Weights of a small class-conditioned image diffusion model: trained on simulated stained blood smears.
Rows from block 3 of a small class-conditioned image diffusion model, named by matrix and row number. Rows with one number belong to one neuron. Each number is 500 + 25 x the weight over its row's rms, rounded and kept within 0 to 999. All counts start at 0. Numbers have three digits each.
After each neuron's rows are labels from the 100 images, of 14848 (inputs lightly noised), where the neuron reaches its highest value: "strongest on" is what is common among them. Only what is clearly more common there than usual is listed. The data: simulated stained blood smears.
# fc1: MLP up (model.blocks.3.mlp.fc1.weight, 1024x256), inputs 128-191
# fc2: MLP down (model.blocks.3.mlp.fc2.weight, 256x1024, transposed), outputs 128-191

fc1.322:528555513503512484473495541495496523484501529528526481512479504462530502490523468495557513465461499468484474549485501541491539499535511463522495474499525488511515501492501519488554508460556506
fc2.322:530453508457486458535482502505477484512545441508521512512505506489505479527484508499484526528546540510481468519520500470506488479490506494475535444480479551500522508456512504469533520505462510
strongest on: band-shaped nucleus; kidney-shaped nucleus

fc1.263:499472514520475531468486476476461515483476503496480520532482498479479475455518450523455473479468482466515500551482495505456501519519515509509480438491517503478495514535473501553502423457541500
fc2.263:476489492503521549522486524460474531521462490509511485554500481481489539494502525466542500495522533520514523482519517492533544495532481452515500528452499511532507533489468538462480508537492499
strongest on: spiky cells

fc1.123:542507504493511462500501510491508538557561521498510465463480525503519521539471557459524517499457463507507507460496504470483466513526476513498521483499511455508472554483523492481514488475542466
fc2.123:504527539520515458483472522520491476518488520501544535463506506456501517459510525437505477538494511451505481532484497490475488550516495479476490525485519542508542497493509458469445525489523466
strongest on: band-shaped nucleus

fc1.89:530516471517499494500513464509466508468494497540506521521476531503486519503505454571466465508481489462523478472494479521507495523527587477520494542488477505495504533536536506504503494503525476
fc2.89:508490489510516484497495532553519465522495519518478468510524475488554483536514498491499530534472494510531500542521466471526498488507467562489505457528525501497477478510453498515513531480536543
strongest on: crescents; band-shaped nucleus

fc1.551:502471520500498523471442491507498532520495490517477465511504475505501478492501466506516488492476464464459480499464508490518531522502494497494486482517497516519540510526494474478474502457500500
fc2.551:505487479505500524530586524428492469471467500488543502457470532481481517442483478501516449515470504513516490531525551513443477487537518485514549468529495486502524474471460471491512513483506508
strongest on: two lobes with orange grains

fc1.44:517492516462505458521545478502479508518482482527412528549505474499447507442523525516498511488510497498523493479455477500490511517527484485543456491466520500492547519512528468510478504505480502
fc2.44:498539484494512539510485534450488522559468529485499468521540486486527521509512497485519502479482516496463480476509528511483506489486510479485534469495473530527499485497509540494522465474513505
strongest on: crescents; ovals

fc1.430:467485478485555524501544538491513511466479508494523490443481475499500484488510519537479449472469475530498492557517501480516478527523468496505485507470526491509496558545482495510506482533542478
fc2.430:516531497504502474482450528510533472503473488460492509535482559512485498509460504514496480479553546514527502504481492468545507498507461486501521519484496529518442522478530485499491529502482441
strongest on: two lobes with orange grains

fc1.709:548480494467477494524495501504495525544520529529514469462506504525542538465506507481504472497477460476483512483479490520484503514521568458497430535504457469445539500511477493528491487482503483
fc2.709:490555492522500536475483526487479509473530466491494522496477498481528454503512499513530531491500539478452463505499484494504451485524497494481516473526482500487446516511493477492510519517530519
strongest on: ovals

fc1.310:488524458480494488428482504482491531483490499476449501532510568539530486479516493514527511508487451512504500527546471470506504499519535530501473461483545459462532545507489514494472513498482487
fc2.310:496515520476548504533513473471479452487496457530520534486528507456477526511478489496520507531465462491551492505495493465479452494497509572493534432448500503507541488495546503486493503522473507
strongest on: dark grains

fc1.735:549516521486499534518526481493483506492504487496481512505552438505534482476501508478456482464492456526498530486491509476517455527482511516486538535507483533489513528531440473534459519506497502
fc2.735:444496465514474483536488508509480517495502577493539464501488525494511464492491480511512529522531522541484529492502497483525535488503492515490434431519528513492532515497518443530495526528519514
strongest on: spiky cells; dark grains

fc1.230:498488510462527469536498509473535523472491474512484466468472499458453440491532504485522468507475477532468495518489462477506522523469546454542491524498532459466502460496506513472490473519510523
fc2.230:531547514529536489486505487512494478489494516485539492534481508504526513511504475489507495495502479502510505515515517470499492504558449490437501452483501540520516530485501471510492523522506500
strongest on: spiky cells

fc1.664:520499485485519483527514498447532525490482512505512458504507527468517473498561489523545516480487502490489507481502555507524518512533523482475507528518524524507489474490513436478504516532534540
fc2.664:465502520503454488479531519502495481450496521493507509519473508494560478468519516507496589535556478506520489502485503456492500473532530480505536512497532492477551435504510546515508445480472529
strongest on: ovals

fc1.84:452532532475514498519462499491525531517510470510537452481473453506449508464501453515509483490476469505476499581481466454486516518526451489492503507494478512507540512493510518485544480555493486
fc2.84:539510499522471474500570491468446503495506525510484551483553531482543491538531505485482513517506483494504501444499506519514458478509506503487489472511515514490489464451498508521472498466466483
strongest on: spiky cells; crowded

fc1.111:513483518505499517520519498483482511469517537473551483500531552528511524468509516491511441515496487507487498496478472493437479480513561506516486460504516476474541473517522513482507502508501510
fc2.111:491493474477502465494509544541482469527448516470497483533506501500456486486474497534481481448556480522499522509497498486533508480491486533511517478476466540470492482526517508503490519496491482
strongest on: platelets

fc1.233:482504467454484502511496521473513502511511506505461493529489504496468512490498489516481490490496486504502512530521513470506456511515489484497470462455529489507437544505533472499499485504474493
fc2.233:501470514497522488505520490476481500502474501498540483488569500469502487515486519518548504540480515477527484503483495515502558513455523520505516507486459521512565503462471530488529548476500528
strongest on: discs; dark grains

fc1.677:513532503502504476476528461548527526479472508467529493473495501486504503485537531508481535509511502511488499522525477501493487508535495488533493479516493500478489518526460533550504506531470478
fc2.677:532512529539453503524524516524496439535477519488487473491495531549470501497486517496526506506538504459521471485466537503541446534485530451487499521509500527531518492496507511510463493509487492
strongest on: crowded; target cells

fc1.638:513466491516502457471477490468508535456491548494500516498498506455477505521503515504492513521515485494468518543536497492495520496473506478533493445512515492510513493492497538510539507503523524
fc2.638:543492534476508537506492525511477453513560478494519493495469493507537534457514510501488525462493464509488509505440492508484533482548499478520521562479531516477498511485511485509473491505509453
strongest on: two lobes with orange grains; crescents

fc1.254:502471518484497504495525498531529490476492524504466513496483527480510482449478547440482456554512497495574492487492483501503528503493539516441542520514491574486541521479466480515482493495526512
fc2.254:528518484499509486529454486460468526530499500463538515479505522502469535526501501509484531497438506515466483515498540511514487521540531471518491466476505466489492498504517501483489534482499502
strongest on: lobed nucleus

fc1.718:476495487490520473510463523505476523501489531459484472491493535497487511507478479475491476497491471491521468549524501514525531477515496452497481468501510500530530504499477510508535530478517475
fc2.718:447469454488515510495514515450507517509497497472490472477487496498503485513494494515471559496565541521514528510510518504474510469525459536525517458511489561477510495513503535498514499529482524
strongest on: platelets

fc1.80:528492504505521517512509469474548522447491503495495463510486505468506459502539518529522499488495520505526509538546519481447455522545516508480490466499490508510479516499511467524546542490484502
fc2.80:469544503478485474539520535475450484529496481542495565536509488479476518473489505506502505474481483491462508504489497500528532524471484478511529531479503510508542504459484511507484498536526521
strongest on: band-shaped nucleus; kidney-shaped nucleus

fc1.34:509482513490491467505483515520498498489453509478457489506494485499489521557473539467530511455475503485492487486499470500473482528543513498495452482509547505498483542487509497487483486478493481
fc2.34:539485454502516539515486484505482451503481528450506491449504487486475532471505487522521529526520513477489531497495484566496461477439545527514502535484496512483506522509487476512497472474470477
strongest on: discs

fc1.255:455475476520515489546547469450463514489487451461473490552506507510486486498490513524456479470489515489509502550494528506464460465519502523473419462490489531500488522497532496476472503497501487
fc2.255:496506547512506527491493463500528524481514522478530500522450531484551509480499505478559496460494523504498477505489484477495488486480459515491522481499542516545508484504474479477501466482549513
strongest on: band-shaped nucleus

fc1.611:512482500521476482494488510524540544490526534516518492526491516448500520484513497509555477501457496484493517470483457466482508559511470474508495454486503487488470510486534493501525514482533528
fc2.611:514526546505470460491511484486505516490527523518510491505463517471513498528487525520491530504520515479541483501527534477511492517530517470522527506495504515503564493487525539504513500514479547
strongest on: ovals; lobed nucleus

fc1.506:502487509481543520491491515522468534525472532481482482473471535461485527536596509496460486530491471501514486521483527472496508518520519515514511510527483524497492493488460508482477469493522474
fc2.506:480476529521533472490491482471488510487460502485506521501551523501504510507479516520470509491545499521510492471528486483523475478472499507496437497460495456531465516459500529528501491493469545
strongest on: dark grains; spiky cells

fc1.748:472481488485490503512474508487474513497493486469539511504502507455494459518500536432511452524498509483506456488487507471479487530474506493458500491516486508510492485538481570492499545521496516
fc2.748:510524499472484474475506507521501463502514528559499469505491473510521493490517477521502492508496477507524548542501508517509522522573508516513537476487540510452498479487516462466541465501539476
strongest on: discs

fc1.628:544515541452533451527508517452517549470470498530526491493481492470514490470503487543509472543459480489491475463505528479509541482494521458505503477466494558506532528535496486483510513514532457
fc2.628:488479494490489491497498537514547463457463499485475537520504495490474528488500486484513495517510521541553515553523544523489483518528487497466473471518507505463456508484506498504505515542519548
strongest on: round nucleus; two lobes with orange grains

fc1.107:541532499486509509472499469497559535507490536497491469483512500505508511514499521473512477491488510453479477474449496497482476483509545517487457489515539451454495496557540458509513504488518500
fc2.107:440456483472448485480499505458506513513526483521505521464491494479486459523487484501511517472536501497506488492507567502473516524508478470518516507471496540525514504497533492482482506531486515
strongest on: lobed nucleus; two lobes with orange grains

fc1.589:520509502543494496481486491472502523450498515520538527498505542486501536512530479514510512506470480482435493471503470541481526538490546481496499465495460497480514518480533478546509491454526504
fc2.589:493469473508489454479478505521494515489481466472503534528514484496472529500494466499475504542488528527483549525541494513495508499504475558512506476473523518450547453491491512488542486528492515
strongest on: crescents; spiky cells

fc1.348:516525455477492515519495504510522527445485498519493530549497481528540476463506512506570527507489551500496497525493491483464519492501511459482537508483505524467517504543515555553522447490512519
fc2.348:489496513503514472478496509512491494520503483482498495465467506487510477491499480498497446520502485507473468505491539504511477538533532517474473489484461473524479515520480474471463535456525484
strongest on: spiky cells

fc1.635:486491479475532459514507516505529518498478512501523468479511526480495485494530500502440488502500491468526519507534462444506498475534501553490483535505502532506505527532470477439514449508482514
fc2.635:487472535477521486510502499518530480500525477478477514553513517455478480461529503505479527485567508504489483537534498441520492454475452479511508528498530488513527547486478501473458465510499502
strongest on: dark grains

fc1.556:564500488486487503501487494481476526527477512495543519531519522515508468488512500531479514490487517529507495535524513472527471497508552485496538513480479467481523514469486504535492501500556543
fc2.556:440494512509454535519495532532475516476531478516524468506452533497519508496514523480539528497522503521453451503508471444517473552490501501494490502474511463528500513505448481469475475523492497
strongest on: dark grains; ovals

fc1.404:521516499512516543515553541492497508497489527475436535524490525489508511461509536497503521540492497483549510461517479520510494492479527524486465509530467524500508497529490478510535485500509514
fc2.404:486505487512474452493462500515506443515529483530505452497544500490471500480482482513487508459496491505480474540480520491477481526532520458517511501516509506486516467468484507493465514474505504
strongest on: band-shaped nucleus; crescents

fc1.760:508519471489526532520509509491529521489499528475545524477481429479529516514466477459506475444469468496460473499507515500482572533472521498508489520505504486506484488508487479519535485470503494
fc2.760:505473482516490508462532486502500491538504446502493529482487448483518491492550511497474527535558550485535503478511500501470475441542494515482511449485481478515497516503488505513505488497503524
strongest on: band-shaped nucleus

fc1.575:507526493521537501507533518508531510494467515485502484505488490495486502518526467533510496531481519462507498474480481507469495501480483499491542517465513535482493526535539523531466460514499510
fc2.575:485498517444495512477483511479481486487496491510474527495548467486489493466473481470524441535474468522487467511461507511500451516510506515515490529489472468511496538481517521517438530474498482
strongest on: band-shaped nucleus

fc1.534:504478477501508525467501462480550515495478523503534466494511462521506497500489496525481517504475510495503499497536492452500495532549534462519486478478498519509487546514445503510508519512504527
fc2.534:522485477526510488538507472506492461467492511492487537514544517512507483523502511533533485516478519470494499506468536490510497498494523539476524492487480525533538514488497507505508496513493517
strongest on: dark grains

fc1.210:504524495477530478483481531504525529499480530540484481491490519497516501474505517483468495509482451485484510520465484510491519531529481480501452491473463477466518497498483461460515482463513487
fc2.210:524478517484524524478480516492460454513513457480480492529468458462542493494494499511520509473486467544510518504468508548473509488512529484521546446494548482487436473527527540522516468519515481
strongest on: discs

fc1.303:519536517476525460479520519510523503512475534478508494499527466457443491528481502519428455520460455496513519527511490496475506515519572523503464508538518513511472482508521473472501510541479523
fc2.303:524477535535537512494526483465513466504461458489490538523494471469481503503474516490499528511516444533541488506506469451478542490467473531507504505478483476467486533492532508519529536487477500
strongest on: round nucleus

fc1.387:464533562484502494463502465497565532508497523523501472523516506487512445497483476470556468519486502487457524545472521498518505461518480515466501447469506496463525501541480503500490535469515536
fc2.387:495529453449498511502481522479524473530472519505465485526462508440483540508525487494477489512510488521493508541495512454468527591486521504518502500516511483509527444484484526486516496515488431
strongest on: crowded; target cells

fc1.195:511526498467527443486460535548522517502519524515514473464485540492492471491534447509506467542487476520452513509436542487501533524477500469486479493503506472494478498514488467443520531540518485
fc2.195:491487532503553526494510496493479484522528522483500533525497439501495535516501523461499487466518487510499503538509487500453520470489521535498503474502503509500486512479513499517495510489457489
strongest on: round nucleus

fc1.683:514532531511501487533522494461488509472482524511513511501515497470511452510510507484483497491513484501514542498465503527447536536525477479464467492508533492499452519501471563499520508493530533
fc2.683:483514473500492498507538503483511537485520483449493496501470536490488513502464524526515540483489507514513520472529515478559486491484498535511518517517492474492493493474550467473516494458486503
strongest on: crescents

fc1.139:459448534520513473513485508502522521510519519493453464540505514500460464522477492492536472522495462502488497495489511515504520498592495468480496468491496532527520566495512507533477503498537524
fc2.139:496502482531522476488492476491539523470463495513564503498529525509527516521527483505505482502522507520486500472507541447490529504551474562492505504506477485486508524497531527523474538532532553
strongest on: discs

fc1.117:509505496489512516550516455460532504491503497525476510512528494489499479508530498449534498513475479492478477472483515485541508487495538467446530486491515503486547508556498477532485544454532522
fc2.117:513499500485529508480508508510505470502510474487516527507496467455494531521504502481483494520504503500499489473462479495490504518482510527534486504491534522496437514467535572521509507473491471
strongest on: crescents

fc1.641:549531535508514511499500465498519523479530546547505518470482509501525523439508543468505484508467501461497502452482456486493526525482495478512456539482518486510462491550513481511523500473510518
fc2.641:496524522519492487488490529508520505502484470470508465502511528498504470506478482491530532487490520480530467479479476434507484516554527482533486515499486498522487519518529488478476502548544483
strongest on: lobed nucleus; kidney-shaped nucleus

fc1.584:517518511472527520507485490475483494486456528551431476535477523524499512500492516464530457484487499475461482529473501467498528490553495459479492487490500502474534526546452516515489546484553503
fc2.584:499482531551486487487506537525482516471523491493494470533534501486492498506481442560499498488543526559536505499499515492505506530512500527474501490541492507481490459444534499524510511518477480
strongest on: discs; dark grains

fc1.217:512493499494472506494497434531509515491509484508499516532491511521455532480525524515489485512493518515523525482524488471529484523502512495534469486504465494500542520499517485484487486505510497
fc2.217:508547472483514436506466489491483493506486505529468450476508498458549528495487460518512502504483515509505478521472533520489517482537498517478542456487524512522480496494509520516519494501499475
strongest on: ovals

fc1.79:493538457473513491534452482494553519487475501518467534477512495457533516485471508442459442490500514492516514500502497475510512503492511484524512514508489538486475512541496465532504523507487500
fc2.79:504438519473496507470521517494454494482515496472493461521468518522460487502525493548543535515511481518469501501483494501472505510515514526460478479474516452512508477448491530485491500507484481
strongest on: discs

fc1.103:512443566532517493508500527534501526535481570506500499507461521504480540504468502469506492472512548477513508498488511483508512496478451482451455469544480498472482499507474484516507494494513514
fc2.103:507542482455482472490526530432485479493513487525506456484518503494483464521531478524488530529493456468486492508505496479503481477540510506536545484490472519508526496485541519432496503493482529
strongest on: dark grains

fc1.462:550510509484498494488515461508545504481489468511452505452478484523503467519529479498500497486486498520500490530521547482527529523506528438491494499472510467495530508483521457508513487532553536
fc2.462:480529499486525461505498515536464482514519514510518514517495514527510515491452468515488517496455496480494504513492556487420463541533475503463504485472485511469506478519507513501477479471463531
strongest on: spiky cells

fc1.491:513524509516498523436508495521508524465512507535446464495506479471515469500532544484504515480488459510489489539496504503501505538533551503469563547521500509507508509501495475529526498527532517
fc2.491:455509487501469474534469509475552486491467501517522485503537484486539460502494471549531505508491492480481495512495527502441507515505530506475522465478505478521475524502537476498541492523501505
strongest on: two lobes with orange grains

fc1.63:543523506457512511531532472498484500519490503450474538542459513524475461502471523500490510501505513497482476518468460509479476484496508478512485508507508480521509502500468496551515530486490491
fc2.63:499475501498506511493512499470539503482494495466502534533477487456492532488503504508483500465505495519519490507486505477539507472513545455518550513485502532503524480507497483530489484536525483
strongest on: band-shaped nucleus

fc1.184:510424517474519502500518504438463517461509511465539479517496536528497494492452546512519537496483487454498446556485511499469506506518493486455493495499512499485517488499521518562471493451521516
fc2.184:503525527497502492542512449450495469536507509548514465523500509456514471516536507512537483476534546481493497519507506556497526458504470500512497457484515513493482521510493512482468497506471489
strongest on: lobed nucleus

fc1.681:489515499530506446496470465475511509473479481532519488484505507502474456441463472512513490468480503506448487538486532478505492484519508493494504494490510490492537499538498489512446509488479495
fc2.681:515466481477526524544512472519476469498489457484518533526530455472508528512511524496476484551471463453524496489516468517505482493512549521518500443504491484471524506489480514474557522508527521
strongest on: platelets; dark grains

fc1.140:512505481563506503496501522473499507528477501462494501502535531500520482496482557574524523529506457481488504513520545471487495510500493509481497538521482478487478518478502508479516496499498528
fc2.140:533517510496531502496505510526507485483488523533519470493516448468466469523531479444488470459518541530478504496524469530491516536521481492493501474503508503516495472499517497511522514511503529
strongest on: spiky cells

fc1.187:479501529519448455491531530484488521485527523522462519448454522481512485462487456481506486456497477510499525508475512472466496517507527488474489498535500510517514512527527565501480517500491486
fc2.187:507526508511509447549475498538543464534551506507457514509505541527531520498506510506488515509524492503505521515525521525514473497480504508508467471507465483509501494508518511495522478532502490
strongest on: spiky cells

fc1.401:491498466492495541546494476465468517469495501458466464493510490507503497465492520509521504505471534500520496512477518504476522500510515494452479513516548516495537522558504511564497542487506500
fc2.401:511461543477513522508497469502510502512534537574497491494494534479486475510495476514515504489526480480475492497493437499523485515527479511539511458526472502487500490492497475475498491459507493
strongest on: platelets

fc1.228:519515488480500529458515509500478496498513500493465525511556494483518464473485514552499523497493496468502504518507495489446526518553499504475491451502478496464541472511511530479503411498530541
fc2.228:514486499517515533474529494474501526470480511502505505484509480477476550510499510470466450533469528490477493491466475491507523477468458491563485469491495520512425504500428521488450535526492466
strongest on: spiky cells

fc1.660:498523519540503491514500512474448509502483505515512506491486503495512482480524510437497459463514472487476507508479495485482512497512485491471489479530511455472489457477521520452440482460512578
fc2.660:497468463456481503517471534534564508499510540446479503504531511499496508477487489507542511542475497473499486495487487478520505486533507527497507501468496484534485511536495435542512482520531452
strongest on: lobed nucleus

fc1.409:550502482510512491496481477487504518473533513518540494509502484521507496493470532502534514492476509484483515520513467502484471529500552472507492506476490498508491545501513469499465549464544519
fc2.409:469505509497506489500500462505471480522511485508521549478471503475507502528495565521508484542503529491489487506500468503516489536468510532483501499498470493496488491503524509488496519483510495
strongest on: lobed nucleus; band-shaped nucleus

fc1.226:462501503472482511525473517480480491500536515476535508490468542462510520531517470493546497527478529419522482474472497458497476481487448528490493503483496521508506491521471514470473523455529515
fc2.226:502451474488531478508498495492505509485463485498496461478498484538486524492484519487484522497538497526478514524527539544506538485542546522513515469491500516528479538481512504529548503522475478
strongest on: crescents

fc1.177:529489549478480520513501456478480524487507538512484493549485532512450506467494531497482471519471485484463499483487465481502472489519546494550456547510481484497495498559488506543448488444544547
fc2.177:480528463515473445505470477502454523483528475516487539498493529488537516518510529532461509519521506504498493507488504474498534503516578496504520531503474504511485476505493520483484544473543514
strongest on: ovals

fc1.33:475480527496556485466492511511520519495468527524468476494484501457485489485503497484531471527486495500468465489476436450500484508525489494515495513458498498496465523526485476515459567472496488
fc2.33:466496462507467515541528482475501475501486529470518475498519539451464521540480506507487521499509521462477500478561511534502476523498514493452511506505491502482522493491472472496468524475528528
strongest on: ovals

fc1.767:544493498513466512472519480478541518488498497490484475500489448518509482489509522502464471471477507484530470487498483517520503503517522503476564548486478475513538481523529481545496496522547492
fc2.767:495498551493485476509482516512471510501485497530509474501463515484522471487532524520523521463487537495500451561485487532480475486540485487480503485497527487517485501454496474513515491477465500
strongest on: dark grains

fc1.759:496504471493549505542517505476476547487499472493529491524457462468512492485486506503488515450461502437483484509509538505498496517549498488470439492495508522518510501517521520489484544480498483
fc2.759:501473494509494510529510522503486502535518491524520517505502512507500481531505489488504512537512419514520498476499543509463493515507496507546476488478514527483513516479486520515477537522474456
strongest on: band-shaped nucleus

fc1.730:491519517534512456499456463518502533464518519481473514531482505498502470501493501538572504509483497521491520551501489482484459481531468485472497473491507498503498502508505538518480518488467523
fc2.730:477508482521511487520526501494506494524489483471461513498489515470480490497502501518535472503520540478456492495509499507512483483529465548492526483514483500480498495465487511494564522482495495
strongest on: discs

fc1.461:485515539523507475474498466497455511496481513527477464540498498427488491497543530503484479482511534526493489520458489480475455526514535504468471479527542488452488488514479499537511536473500520
fc2.461:500451425455471504505492539464515494462533455453517488498510506512492527481480476478511494475500499496465473508523507465483536480497523503480488504490465526544498482521529433494498468537501452
strongest on: crowded; spiky cells

fc1.59:515541519495491478463506470511508519499512497501461469561504513497491470463525496513530510528485442473461503475517497498518531520528480481502480466485529461505493528498495483506465498484500521
fc2.59:493523510468482497534480544472455501464464511520464521443508489550486535484523443499509478494524521530507501528505532464508498491485507523493483517515488528496537478508500451482487478503496531
strongest on: platelets

fc1.527:507487465493522513522504454451467517504429495509499521527513537481486466533497508502517517483494500504453496463475501505505498495484529488515517542468537462476464484480511471504481498480535522
fc2.527:485504518498494540454519475482490491526540507502454486523520469504522504459523529516459547506491513543543468503487504480489481463484530506549495480520481499492546513500496540498470456502509470
strongest on: two lobes with orange grains; ovals; band-shaped nucleus

fc1.273:553519519549502482493527464494494510440452512504496458490520498496500510519521471493502489442487510457535498489491487493480489555508520525489461498517543530477518501476468486502493458496478497
fc2.273:465519517481440532538515468519516478488551476479500528477539523514489516460520533495503525518522518480492502517457515525510520499526497522492465515501505510520481547472478489472502508487536520
strongest on: platelets

fc1.262:484498475502486518496484526489527499492463518492470503528526494494543466506518495512546451450487488493493512500484513527466513548492561505478522495464527496467528499501511495553497516494517488
fc2.262:512524523530521474491517475521467490513503446516484458488453527501440498518489478460477497500511497494488487499505526497522506492547494514507446486515499470552482525500500515472492512501535514
strongest on: crescents

fc1.708:532479529509509520509500471460484514474470475497436479544505475507534465512517482493515492498497494505453501497461497517484508509495516492507490479612510523477506523490537501536470471487499504
fc2.708:445507515484498537489488496539549520540560518495520469472484529483467525509516526535492531505519521500513498500527480490507527475484478530469525497447489523529524492520478494496539511497527485
strongest on: lobed nucleus

fc1.356:515521530508561501540519483484470542503510542499445479534535495519517494446494504511540499498466503466488484572525456474479520521499516509497480515512510476495535498507475531498471487485488520
fc2.356:520540519467500509510449545528509502482504478500536517468475443495499539474485489535482452528492540486561529528526504491462493515480473477471475500469501534456552473544531510476514487528515493
strongest on: lobed nucleus

fc1.620:530540527481506513530510510508451510489472517468445529538507479509532481469513511518531487427489476463518468524427511502509498523481513470496461488487552532510499495476498508477524544499509496
fc2.620:480478445533525492470495488502499506525496539476501480471474491483516529507471503477447462539521494523464528486547513537495508504532520518477486531501469542486498512470492478523499464500533548
strongest on: lobed nucleus

fc1.564:497523515475544488501486547491552522518485528506487427508463450491502474505504461505534468539504442501513492508480481516501501509545498507490509473498494513519502509474523492516497534494486494
fc2.564:511500487428537506497483500495503487525515490482534491510489494506489451532513482521518532468542474566543506497534509477459533529463467511474471519537491500500518527497503460494514460554499497
strongest on: discs

fc1.93:521552471492524497516534546503476526507490528490499472515436480484493484499498502493517507474486492494484508546479475505518501523515523498493468476488492483514490518526483496519475520489505491
fc2.93:570485487469517495509492499554488521487515495494505570564517488457494521466498506490537514534495472480487499468503507494478516523509517509530502502520481522529514502499491501484462541553484515
strongest on: lobed nucleus; band-shaped nucleus

fc1.88:528504479515476533509498481498462517500469508519508483535498559511482514487538541475504484513465511488507517462462508488470452510515554486469461502473497501512505460507498544492447512505513556
fc2.88:473479503491516483501509480511520474507505466522503444479506495517521505521459483506490451483497495547508511535453514497491520521533518505456516472507505469485519512502507478468518486540504484
strongest on: ovals; target cells

fc1.336:522505489473538505519525514489518522534477503463489484488458505480478485470512440503490499460474469492462506530492525470472513529531538477489479488514532502440513482519532506507522533481539500
fc2.336:517486531505522455516499509492509456520482486492496502546548486531484524496508526481498480463488527494483475477478532500509515505522480453522540542476473517546466496488482537518475438486491507
strongest on: spiky cells

fc1.449:469511533483523494452471502486517528442477496522520444498490501511529501512499471523543491543482455498503490517445565518521512512504514490434522483503557524492504462485498490502487521488528533
fc2.449:478501490490478501527491472491508445539501494507485523534470530464542507465500537466499491512528485502442486466494450500447477474529541504490501471497468514488511523558498523486454535486495563
strongest on: ovals; crescents